config.yaml
model: "image classifier"
dataset: "made-up road signs on poles"
train_examples: 122500
image_size: 24
crop_scale_min: 0.8
horizontal_flip: false
translate: 0.06
targets: ["symbol", "outline"]
num_classes: [28, 5]
arch: "mlp_mixer"
norm: "layernorm"
norm_position: "pre"
activation: "star_relu"
mlp_ratio: 2
parallel_block: false
inner_norm: false
moe: "top_k"
num_experts: 16
moe_every: 2
expert_mlp_ratio: 0.25
experts_per_token: 2
shared_expert: false
patch_size: [4, 4]
conv_stem: false
layers: 8
width: 256
loss: "cross_entropy"
residual_init: "zero_last"
optimizer: "adamw"
lr: 0.0018
beta1: 0.8
beta2: 0.999
eps: 1e-08
grad_clip: 1.0
cautious_weight_decay: true
ema_decay: 0.99
steps: 19200
batch_size: 128
epochs: 20.1
lr_schedule: "cosine"
final_lr_fraction: 0.05
warmup_steps: 380
weight_decay: 0.1
Rows from block 5 of a small image classifier, named by matrix and row number. Rows with one number within an expert belong to one neuron, the router's apart. Each number is 50 + 10 x the weight over its row's rms, rounded and kept within 0 to 99. All counts start at 0.
Before each expert's rows are labels from the 100 images, of 14976, where the router gives the expert most weight on average: "strongest on" is what is common among them. Only what is clearly more common there than usual is listed. The data: made-up road signs on poles.
# router: router (model.blocks.5.mlp.router.weight, 16x256), inputs 128-191
# up: expert up (model.blocks.5.mlp.up, 16x64x256), inputs 128-191
# down: expert down (model.blocks.5.mlp.down, 16x256x64, transposed), outputs 128-191

# expert 2
strongest on: square sign
router.2:52 46 56 52 67 65 30 53 49 38 40 47 58 38 32 66 44 59 57 61 51 57 35 48 45 30 48 42 39 55 58 50 57 47 33 41 49 55 70 49 42 41 60 40 47 50 36 36 41 47 42 47 44 49 47 25 58 34 39 48 55 65 42 53
up.11:38 47 39 68 39 45 47 40 59 46 64 57 35 72 58 43 64 51 41 50 63 42 51 41 34 58 49 16 50 52 53 57 40 40 50 54 58 42 48 64 57 50 65 35 41 50 54 66 46 63 41 59 42 50 63 49 57 38 50 64 40 43 53 47
down.11:54 56 33 48 43 43 62 53 64 42 61 47 49 54 43 46 42 34 58 50 50 60 39 50 33 48 54 37 53 46 58 42 56 43 44 35 57 41 40 56 34 41 40 55 46 61 41 52 40 69 40 34 44 47 44 40 48 52 58 51 53 49 52 37
up.12:55 57 39 45 39 59 42 53 53 43 55 62 52 59 50 51 33 46 38 45 43 46 54 49 44 55 44 44 66 33 62 36 60 38 52 72 55 51 55 59 51 50 47 58 42 33 65 56 50 60 37 51 37 33 57 42 57 55 42 53 49 36 52 49
down.12:32 60 59 41 59 51 47 37 54 59 57 65 49 38 57 51 45 44 52 55 21 30 56 40 55 42 54 32 44 48 62 66 65 45 34 56 58 29 27 58 39 55 41 53 35 40 40 47 37 59 40 58 28 40 42 45 47 65 36 64 49 36 51 55

# expert 8
strongest on: hexagon sign
router.8:54 47 37 42 42 65 56 64 53 51 56 39 53 48 57 68 52 53 42 70 48 41 78 58 46 44 33 44 28 54 50 48 48 44 35 34 50 56 37 45 53 49 67 57 46 38 39 47 54 32 73 41 46 42 52 55 38 54 63 37 55 43 63 54
up.11:62 26 60 43 30 62 47 49 66 51 57 55 57 42 41 37 60 47 35 54 56 45 37 58 62 18 57 71 40 62 33 42 58 60 44 41 45 64 42 41 44 71 57 60 69 42 52 47 23 41 54 52 61 53 45 49 45 54 58 42 33 53 62 52
down.11:51 60 36 45 53 51 49 43 53 48 62 39 35 55 45 49 57 37 47 52 77 56 63 45 53 58 23 46 69 48 50 49 46 38 50 42 60 45 63 47 53 50 53 56 57 49 43 48 56 65 63 37 48 59 54 55 40 54 61 59 58 38 49 64
up.12:63 46 49 56 57 66 48 54 46 63 59 46 55 33 37 52 35 43 37 60 56 52 68 32 43 48 57 44 50 48 54 59 39 44 53 31 44 71 36 52 45 51 44 51 43 45 40 34 52 45 42 34 51 61 34 56 39 49 51 37 45 77 53 61
down.12:47 48 52 57 46 47 55 48 36 44 42 34 40 25 45 55 47 58 47 54 36 41 52 67 51 51 53 58 51 24 68 76 35 55 39 39 55 56 50 44 58 54 45 51 54 46 43 53 54 64 47 46 59 34 42 62 53 63 53 48 50 47 41 75

# expert 5
strongest on: crescent
router.5:56 42 59 36 50 59 55 50 51 52 70 59 46 76 59 39 52 32 45 46 44 59 35 52 45 52 31 41 74 53 47 52 45 53 39 57 61 55 60 39 49 45 45 50 43 59 66 57 53 58 50 50 49 63 47 50 44 64 61 62 48 40 53 41
up.11:70 53 61 41 68 50 43 45 55 59 48 49 54 47 47 47 64 38 60 50 52 53 56 52 61 57 60 64 34 54 40 58 60 45 55 47 49 45 51 28 50 43 74 55 63 56 46 36 53 36 66 44 54 62 45 53 51 50 39 30 50 54 42 42
down.11:55 47 42 51 39 43 45 41 54 39 33 44 50 42 26 45 61 51 35 69 43 41 45 60 57 38 31 57 59 54 53 55 61 43 41 51 61 37 60 47 52 35 63 45 47 53 60 36 36 41 58 56 45 48 53 36 40 57 61 46 63 42 53 44
up.12:52 39 52 41 51 48 55 46 39 35 29 58 46 54 43 45 41 46 64 47 53 50 36 61 40 49 53 57 80 42 63 35 38 78 50 59 61 33 64 39 43 61 55 55 76 41 60 61 49 59 58 61 35 43 42 23 55 62 48 56 53 54 36 53
down.12:63 49 48 57 35 33 51 46 55 55 57 59 46 53 46 52 52 51 44 43 53 62 52 60 42 42 49 57 50 56 51 21 59 60 57 54 46 51 69 45 46 27 38 43 63 31 47 39 55 55 40 64 63 74 41 35 59 47 68 54 65 37 33 25

# expert 15
strongest on: square sign
router.15:47 52 56 64 44 51 38 54 53 47 42 58 48 44 47 63 40 63 49 55 48 47 67 46 40 43 66 50 81 54 52 66 48 62 47 58 52 56 53 44 67 55 43 58 50 53 20 54 48 57 42 68 58 51 61 45 42 47 26 46 41 59 25 59
up.11:43 47 57 33 68 51 54 47 62 57 46 57 51 44 46 58 63 59 52 49 62 40 48 52 58 67 53 33 26 55 46 52 37 51 58 48 60 60 44 38 43 64 54 53 71 42 43 56 64 40 44 23 52 25 36 58 42 45 49 60 44 46 62 54
down.11:44 52 48 67 44 37 56 59 64 31 31 64 43 48 49 68 49 53 37 74 44 59 67 42 51 48 20 46 44 54 46 31 27 47 56 53 38 47 49 46 64 37 60 52 52 57 50 57 58 50 49 57 39 46 51 55 69 57 39 56 35 62 73 50
up.12:54 47 62 40 45 55 42 57 63 42 39 40 67 47 70 55 50 50 41 30 56 63 62 33 70 59 62 62 62 52 42 61 37 51 49 44 48 36 56 54 63 52 48 54 65 50 43 57 50 40 38 59 48 48 70 31 69 60 52 36 49 34 41 60
down.12:41 47 45 53 59 56 56 41 61 70 65 68 62 47 68 47 57 33 53 33 24 43 49 31 54 37 38 56 41 48 47 55 63 44 44 60 61 51 24 57 55 50 53 45 38 45 54 47 51 34 45 58 47 41 55 39 49 46 36 52 62 36 42 66

# expert 4
strongest on: 30
router.4:43 57 61 38 52 43 47 37 43 47 37 53 55 51 44 44 41 48 51 33 51 49 53 64 56 57 50 76 44 44 33 41 51 56 60 50 25 50 59 48 41 69 50 51 71 50 45 67 26 40 53 42 47 51 40 48 68 58 57 63 38 53 51 32
up.0:46 60 44 53 36 56 49 40 82 41 51 57 60 56 36 42 44 43 40 60 46 60 64 48 46 30 55 30 64 61 61 47 50 40 35 60 42 59 65 37 78 35 38 51 53 51 41 62 63 57 38 62 42 54 54 37 49 31 43 33 50 64 47 47
down.0:33 54 62 53 44 62 43 60 39 30 35 48 37 50 55 31 67 42 58 43 56 58 44 44 58 54 66 57 53 65 77 51 52 52 45 45 56 40 47 45 52 57 60 52 57 40 75 67 26 65 53 61 46 32 40 43 51 51 36 66 50 52 57 42
up.1:42 47 28 50 52 62 58 50 38 52 42 31 52 54 76 39 48 46 60 61 69 45 66 46 63 52 68 50 39 48 49 51 57 46 56 32 65 66 25 43 40 43 52 54 53 59 43 51 51 57 51 51 61 48 43 56 44 52 42 48 71 55 49 54
down.1:41 43 45 54 39 35 57 52 43 44 44 39 44 46 59 57 59 54 62 59 55 65 51 50 37 58 58 50 55 59 75 47 74 45 43 53 62 42 39 34 49 59 58 46 38 49 54 65 42 73 54 40 45 29 46 58 50 51 67 53 43 16 57 49

# expert 11
strongest on: circle sign; E; B
router.11:58 58 33 65 46 44 59 44 47 43 39 42 51 49 66 41 48 33 48 46 66 44 43 26 52 59 78 44 41 43 53 41 39 56 57 67 49 54 46 48 47 36 54 61 49 45 60 48 51 53 55 54 65 55 59 55 66 43 48 59 55 66 46 51
up.11:48 47 39 47 39 51 48 53 38 45 43 48 53 38 50 48 67 54 54 67 70 44 60 43 44 59 43 15 44 62 38 40 45 55 44 52 66 40 34 52 68 50 48 49 57 36 56 65 49 34 76 30 33 47 42 48 37 45 54 43 68 48 57 56
down.11:44 62 56 53 53 33 58 48 38 63 55 49 56 47 34 43 47 36 43 48 79 44 56 46 42 56 43 42 52 35 37 27 40 56 42 49 39 52 32 41 55 46 42 38 42 38 50 57 60 52 41 53 46 46 70 44 57 55 48 40 55 71 58 55
up.12:42 44 57 57 47 61 38 37 53 47 65 58 38 43 51 58 43 58 50 39 58 43 53 46 54 56 37 44 60 46 52 77 50 38 49 46 61 49 66 53 48 43 54 28 60 36 45 62 56 71 40 52 53 57 64 45 50 48 49 41 55 57 55 53
down.12:45 41 63 44 43 63 43 78 51 48 33 55 44 49 41 31 70 45 38 51 14 48 63 48 67 60 46 48 58 68 39 63 50 54 35 47 57 50 42 47 30 61 53 48 36 56 59 46 33 43 56 57 32 33 44 40 57 47 56 54 55 46 42 58

# expert 7
strongest on: bar; arrow right
router.7:52 50 44 57 43 44 54 49 49 43 51 61 43 33 45 27 55 65 44 51 37 51 36 46 57 49 51 58 49 57 49 65 70 30 45 39 59 33 53 69 51 48 41 60 56 59 50 37 43 64 54 63 36 41 35 49 40 39 65 33 65 56 54 60
up.11:54 61 58 48 46 60 55 49 60 57 49 45 52 34 37 46 55 36 40 50 41 56 55 54 46 51 51 38 37 50 50 29 23 49 46 67 58 49 50 40 55 48 68 39 40 53 48 57 42 44 39 28 41 48 62 29 68 70 42 51 58 54 47 44
down.11:63 40 69 46 31 51 53 58 51 44 44 51 40 47 53 52 61 32 53 46 41 57 54 57 52 59 46 67 58 56 55 35 58 48 61 63 64 49 26 38 67 38 64 45 58 51 56 46 64 40 58 51 44 57 44 45 42 61 48 55 45 68 45 26
up.12:51 39 43 70 49 49 56 47 52 59 50 38 57 48 52 49 52 61 42 58 68 66 66 39 62 47 61 52 22 67 53 52 41 61 49 36 62 49 35 53 42 28 51 52 43 49 48 45 58 54 38 47 47 53 56 51 55 43 47 62 52 64 52 64
down.12:46 46 57 63 54 68 52 41 44 61 67 63 45 38 38 38 47 47 51 53 66 48 41 70 43 61 48 60 60 49 51 26 53 48 39 61 50 44 44 51 39 41 70 43 46 56 63 53 44 39 42 34 40 51 43 64 43 57 51 32 63 57 68 29

# expert 6
strongest on: white face
router.6:34 31 40 39 42 36 47 68 44 48 53 41 54 38 59 54 43 56 62 40 37 57 51 55 63 55 42 77 46 38 41 28 56 39 49 50 49 57 41 47 45 67 37 61 62 44 59 40 62 45 25 37 42 41 62 59 63 60 43 49 54 38 52 63
up.0:55 49 34 52 50 54 52 56 54 69 52 84 39 57 43 59 60 60 39 45 46 68 43 62 38 53 39 33 54 47 53 54 48 51 51 53 74 38 61 62 51 57 41 58 51 49 46 59 50 57 25 40 41 50 56 53 56 54 31 62 35 52 55 50
down.0:33 35 50 49 48 36 35 34 73 56 64 57 55 52 37 40 45 48 58 57 31 65 50 62 77 63 59 38 51 55 57 38 38 74 58 49 46 61 55 69 43 55 46 58 72 52 42 63 48 68 47 54 28 41 41 61 40 54 44 50 43 36 29 38
up.1:44 40 36 49 47 53 41 60 48 45 43 45 55 51 47 62 40 37 41 40 49 62 45 57 42 48 61 47 54 58 46 50 56 33 46 50 56 46 32 29 54 60 43 56 64 39 53 45 45 42 59 51 39 58 66 35 58 66 40 45 43 43 43 52
down.1:48 49 44 47 45 54 54 30 51 64 71 58 52 59 63 38 40 49 48 63 35 52 61 38 62 60 43 47 40 53 60 34 54 61 64 59 56 56 31 41 36 36 45 36 54 40 45 59 59 49 50 54 58 65 43 55 40 51 66 55 52 49 47 58

# expert 10
strongest on: triangle sign; !
router.10:51 84 44 52 59 25 47 41 57 49 55 45 51 32 33 35 59 52 48 40 49 50 43 64 56 49 56 40 52 54 51 57 55 43 64 63 51 50 60 47 71 60 40 50 49 51 55 42 62 56 41 37 57 31 33 60 50 47 47 41 58 51 50 47
up.11:37 49 40 55 38 43 54 52 57 38 70 56 58 56 56 70 48 49 22 30 52 54 37 43 51 53 43 63 55 51 35 50 51 46 56 53 51 43 49 56 60 43 62 55 38 46 52 62 64 45 50 59 47 41 69 41 61 45 54 41 53 60 38 59
down.11:56 58 46 32 42 56 57 50 61 57 38 54 51 60 42 52 49 54 51 44 58 45 69 45 56 55 43 37 74 60 53 53 64 50 54 44 52 54 35 48 40 64 50 43 54 48 34 65 38 47 50 35 54 50 50 50 38 40 47 29 65 45 56 61
up.12:46 56 47 46 50 39 43 69 49 42 53 47 51 29 45 57 41 55 27 57 40 61 60 48 59 55 50 49 56 60 51 51 62 46 54 58 59 40 49 49 75 50 64 47 69 58 37 67 51 58 50 48 42 41 52 23 48 49 41 36 39 47 34 56
down.12:49 68 64 54 67 64 70 48 59 71 59 58 43 31 35 58 45 47 62 26 54 60 41 55 46 47 41 55 36 53 63 49 55 68 48 49 50 59 61 49 34 31 59 44 55 61 46 46 45 71 47 35 43 67 49 60 48 62 40 39 55 66 44 39

# expert 3
strongest on: triangle sign
router.3:53 66 56 57 52 32 50 41 61 55 49 44 44 33 52 26 54 56 60 44 51 53 49 47 54 68 49 42 63 54 35 48 56 63 66 43 29 40 47 58 68 57 50 51 41 40 60 41 61 56 47 49 47 53 45 62 62 51 52 47 55 46 48 52
up.0:51 42 52 48 38 61 40 59 49 47 40 44 59 72 42 46 38 44 57 66 55 42 50 52 50 56 28 52 53 46 52 50 35 60 53 42 49 42 66 55 56 63 60 63 47 46 39 70 55 50 47 45 46 44 64 45 62 46 48 61 46 65 48 58
down.0:61 49 50 38 70 65 41 50 55 49 41 54 43 46 36 39 55 59 38 47 59 52 44 45 47 45 36 68 79 54 28 47 54 62 60 44 34 54 65 53 49 30 67 60 47 58 59 34 59 38 48 43 64 59 51 21 57 57 62 47 63 58 49 53
up.1:41 32 45 61 49 52 44 51 62 46 30 33 48 44 48 59 54 51 52 38 42 42 66 40 71 42 53 50 37 61 41 57 44 40 64 63 47 47 29 45 52 50 41 59 54 53 43 61 32 34 48 54 38 62 53 33 57 64 37 52 30 32 54 59
down.1:48 51 49 49 66 51 46 54 41 59 48 74 54 43 47 45 62 39 45 53 61 44 45 51 63 43 45 56 68 51 30 44 56 61 52 41 27 68 48 55 48 47 65 54 42 60 51 36 64 43 37 35 41 56 54 49 46 42 43 52 61 48 57 44

# expert 9
strongest on: hexagon sign
router.9:62 66 61 57 51 25 51 41 57 60 55 35 48 37 44 26 58 62 52 43 57 57 45 50 56 52 40 47 48 50 47 44 55 52 63 52 30 57 55 58 55 55 46 45 42 47 47 49 56 56 34 53 47 46 45 59 53 48 46 47 61 37 54 46
up.0:37 59 68 56 36 33 42 57 43 45 57 42 52 48 44 67 68 42 46 40 58 55 40 46 49 64 50 49 48 59 42 55 41 55 46 56 76 25 39 69 54 49 65 44 35 67 52 53 36 35 72 45 57 58 69 43 45 41 56 58 60 64 57 46
down.0:57 60 52 54 40 57 43 45 52 37 55 64 42 52 56 33 38 46 30 43 55 51 50 52 55 37 45 58 63 56 51 56 41 55 48 45 44 33 57 50 52 43 45 50 40 53 54 43 47 34 49 49 58 54 41 37 70 61 49 49 47 49 54 43
up.1:44 53 51 46 50 56 38 64 38 58 55 53 47 64 41 46 34 47 38 62 42 36 65 49 40 57 60 62 35 40 42 53 34 50 39 41 37 48 51 25 41 54 54 71 51 44 53 45 52 25 41 51 57 25 47 46 68 58 39 67 53 52 45 47
down.1:48 48 53 39 49 61 41 71 60 63 63 34 50 45 48 54 18 54 49 53 39 53 44 59 40 43 47 53 54 43 37 50 46 67 64 53 62 60 42 49 46 40 39 56 38 45 57 42 34 40 56 45 51 53 24 43 40 59 48 47 50 31 49 40

# expert 13
strongest on: struck through
router.13:41 54 63 54 60 25 38 37 43 58 74 53 48 50 55 25 58 49 45 39 54 53 29 46 52 51 38 48 52 50 41 57 56 50 67 56 41 43 54 59 48 31 29 45 36 58 68 60 56 57 40 42 59 51 49 62 53 51 53 55 54 45 46 53
up.0:61 48 52 57 56 47 34 43 34 51 59 38 59 43 44 64 33 57 65 42 50 47 66 45 55 51 56 58 60 35 45 69 45 47 59 22 44 71 52 57 47 30 34 48 39 47 54 34 64 50 34 45 61 53 43 58 61 57 35 57 58 63 56 55
down.0:39 47 77 28 51 55 61 33 54 57 52 51 57 59 51 53 46 48 43 34 34 40 59 47 53 45 45 44 56 43 62 39 50 52 51 59 47 57 42 51 56 48 56 49 44 47 56 51 55 41 52 59 62 62 54 56 51 69 43 52 46 58 52 42
up.1:48 54 26 54 57 36 41 60 52 67 53 50 42 39 71 56 64 78 40 53 49 34 57 48 49 45 41 57 45 46 51 46 60 54 63 38 55 66 53 41 68 61 41 31 64 73 26 52 45 44 40 33 43 58 44 51 52 39 67 51 51 39 45 52
down.1:56 49 50 43 50 54 44 53 64 48 49 46 45 32 51 58 57 52 39 39 43 50 50 45 66 58 57 37 33 59 57 64 60 45 71 43 52 58 59 48 60 50 33 50 64 55 64 47 60 68 32 51 51 48 40 44 55 56 37 42 64 51 26 54

# expert 12
strongest on: !; T
router.12:40 49 56 47 60 52 62 35 50 76 46 56 43 45 30 45 46 61 55 51 44 63 57 58 56 52 54 31 67 45 52 52 67 55 84 40 56 49 47 74 59 41 46 37 44 50 63 53 55 75 49 43 61 55 31 55 42 64 60 47 50 49 43 47
up.11:57 37 47 60 54 60 55 35 44 69 75 51 42 58 45 48 60 44 59 53 31 52 58 52 46 33 54 47 63 61 60 67 44 82 62 27 58 40 56 44 45 49 45 45 57 39 66 41 54 68 46 46 38 48 45 69 48 68 60 59 40 44 30 51
down.11:60 36 42 50 47 53 54 54 53 43 46 67 49 39 46 51 45 76 73 41 34 58 45 43 51 30 50 45 48 50 51 39 48 39 38 67 56 65 60 50 54 42 73 39 65 47 36 42 52 47 47 44 44 49 46 52 23 50 44 61 62 51 42 38
up.12:39 55 63 51 45 59 53 66 55 64 47 72 62 49 50 54 53 42 43 56 37 52 50 48 47 35 64 49 45 50 45 39 62 69 42 53 53 52 47 39 47 40 60 53 26 35 69 44 53 35 75 61 38 44 65 34 65 60 44 56 59 46 46 54
down.12:55 47 35 43 60 53 52 43 47 62 45 48 47 60 46 43 65 36 52 35 36 60 47 22 56 66 51 29 58 47 50 50 51 53 65 40 55 44 35 44 49 51 56 43 35 47 53 43 59 43 52 61 41 58 51 45 39 54 53 65 46 53 52 66

# expert 14
strongest on: square sign
router.14:45 47 57 50 72 49 37 43 42 61 51 59 32 50 42 46 51 62 56 50 50 42 40 59 67 47 28 43 49 38 44 44 58 53 46 62 32 42 47 46 45 56 43 55 51 33 53 64 51 57 48 58 38 35 61 65 61 60 50 58 50 41 50 49
up.0:55 55 68 64 45 55 45 46 46 52 42 53 51 55 60 34 50 45 52 59 52 58 50 42 60 65 39 58 51 45 48 61 53 47 53 52 45 47 49 57 38 58 52 48 52 63 42 46 57 56 40 46 58 45 57 64 41 31 63 47 34 55 38 51
down.0:59 61 59 44 60 35 58 71 62 47 43 79 53 58 46 33 65 33 48 53 68 62 39 63 59 31 65 64 52 58 51 32 43 50 54 62 54 60 40 39 52 47 45 52 54 63 62 47 45 41 54 47 34 57 56 40 47 58 30 41 44 46 41 29
up.1:57 55 43 35 37 49 40 60 41 44 38 49 59 33 45 55 47 60 43 30 51 69 52 53 51 52 41 61 72 47 47 63 63 44 57 35 62 50 54 52 65 69 60 67 57 37 62 56 55 58 54 50 52 37 38 31 48 67 44 39 43 59 45 58
down.1:56 54 55 38 60 62 60 50 63 53 44 73 51 51 56 40 49 44 47 43 45 49 50 46 55 49 67 42 58 57 44 40 62 49 65 54 47 58 47 37 49 37 55 53 49 58 68 40 46 29 42 66 41 57 42 69 53 55 54 60 34 37 52 45

# expert 1
strongest on: square sign
router.1:62 55 52 52 46 47 45 40 65 58 38 60 61 56 30 45 51 55 67 54 41 55 51 63 51 58 56 44 40 48 60 75 30 58 70 67 61 46 28 44 41 70 48 49 51 51 37 41 43 55 51 53 49 57 46 55 35 44 44 30 50 52 57 56
up.0:32 62 57 49 47 37 53 48 51 51 46 44 33 44 69 61 49 50 34 46 55 42 52 53 52 53 47 51 55 52 42 49 74 23 63 43 63 49 51 45 50 43 69 33 59 59 64 59 48 61 42 47 51 45 65 42 54 66 67 57 33 46 30 47
down.0:48 60 34 31 52 38 35 53 67 62 45 49 41 59 36 52 46 48 60 47 30 43 68 51 29 39 58 50 33 37 51 55 51 54 43 38 56 54 32 45 59 59 29 48 56 37 62 45 52 46 50 51 38 53 49 51 43 56 45 45 30 51 39 47
up.1:50 41 54 35 45 39 38 59 57 48 39 47 63 58 54 36 65 55 44 46 43 63 34 56 56 34 37 56 41 47 39 46 65 32 41 53 52 37 52 39 56 60 45 55 49 45 59 59 37 44 36 42 54 56 62 36 56 54 44 44 38 62 52 47
down.1:58 61 38 42 48 47 39 44 53 58 46 37 44 63 47 50 40 46 49 55 32 54 62 55 43 51 58 37 29 39 47 62 54 48 49 40 70 52 49 53 61 58 39 48 61 38 77 43 40 45 43 48 57 50 49 43 53 68 48 42 41 55 29 50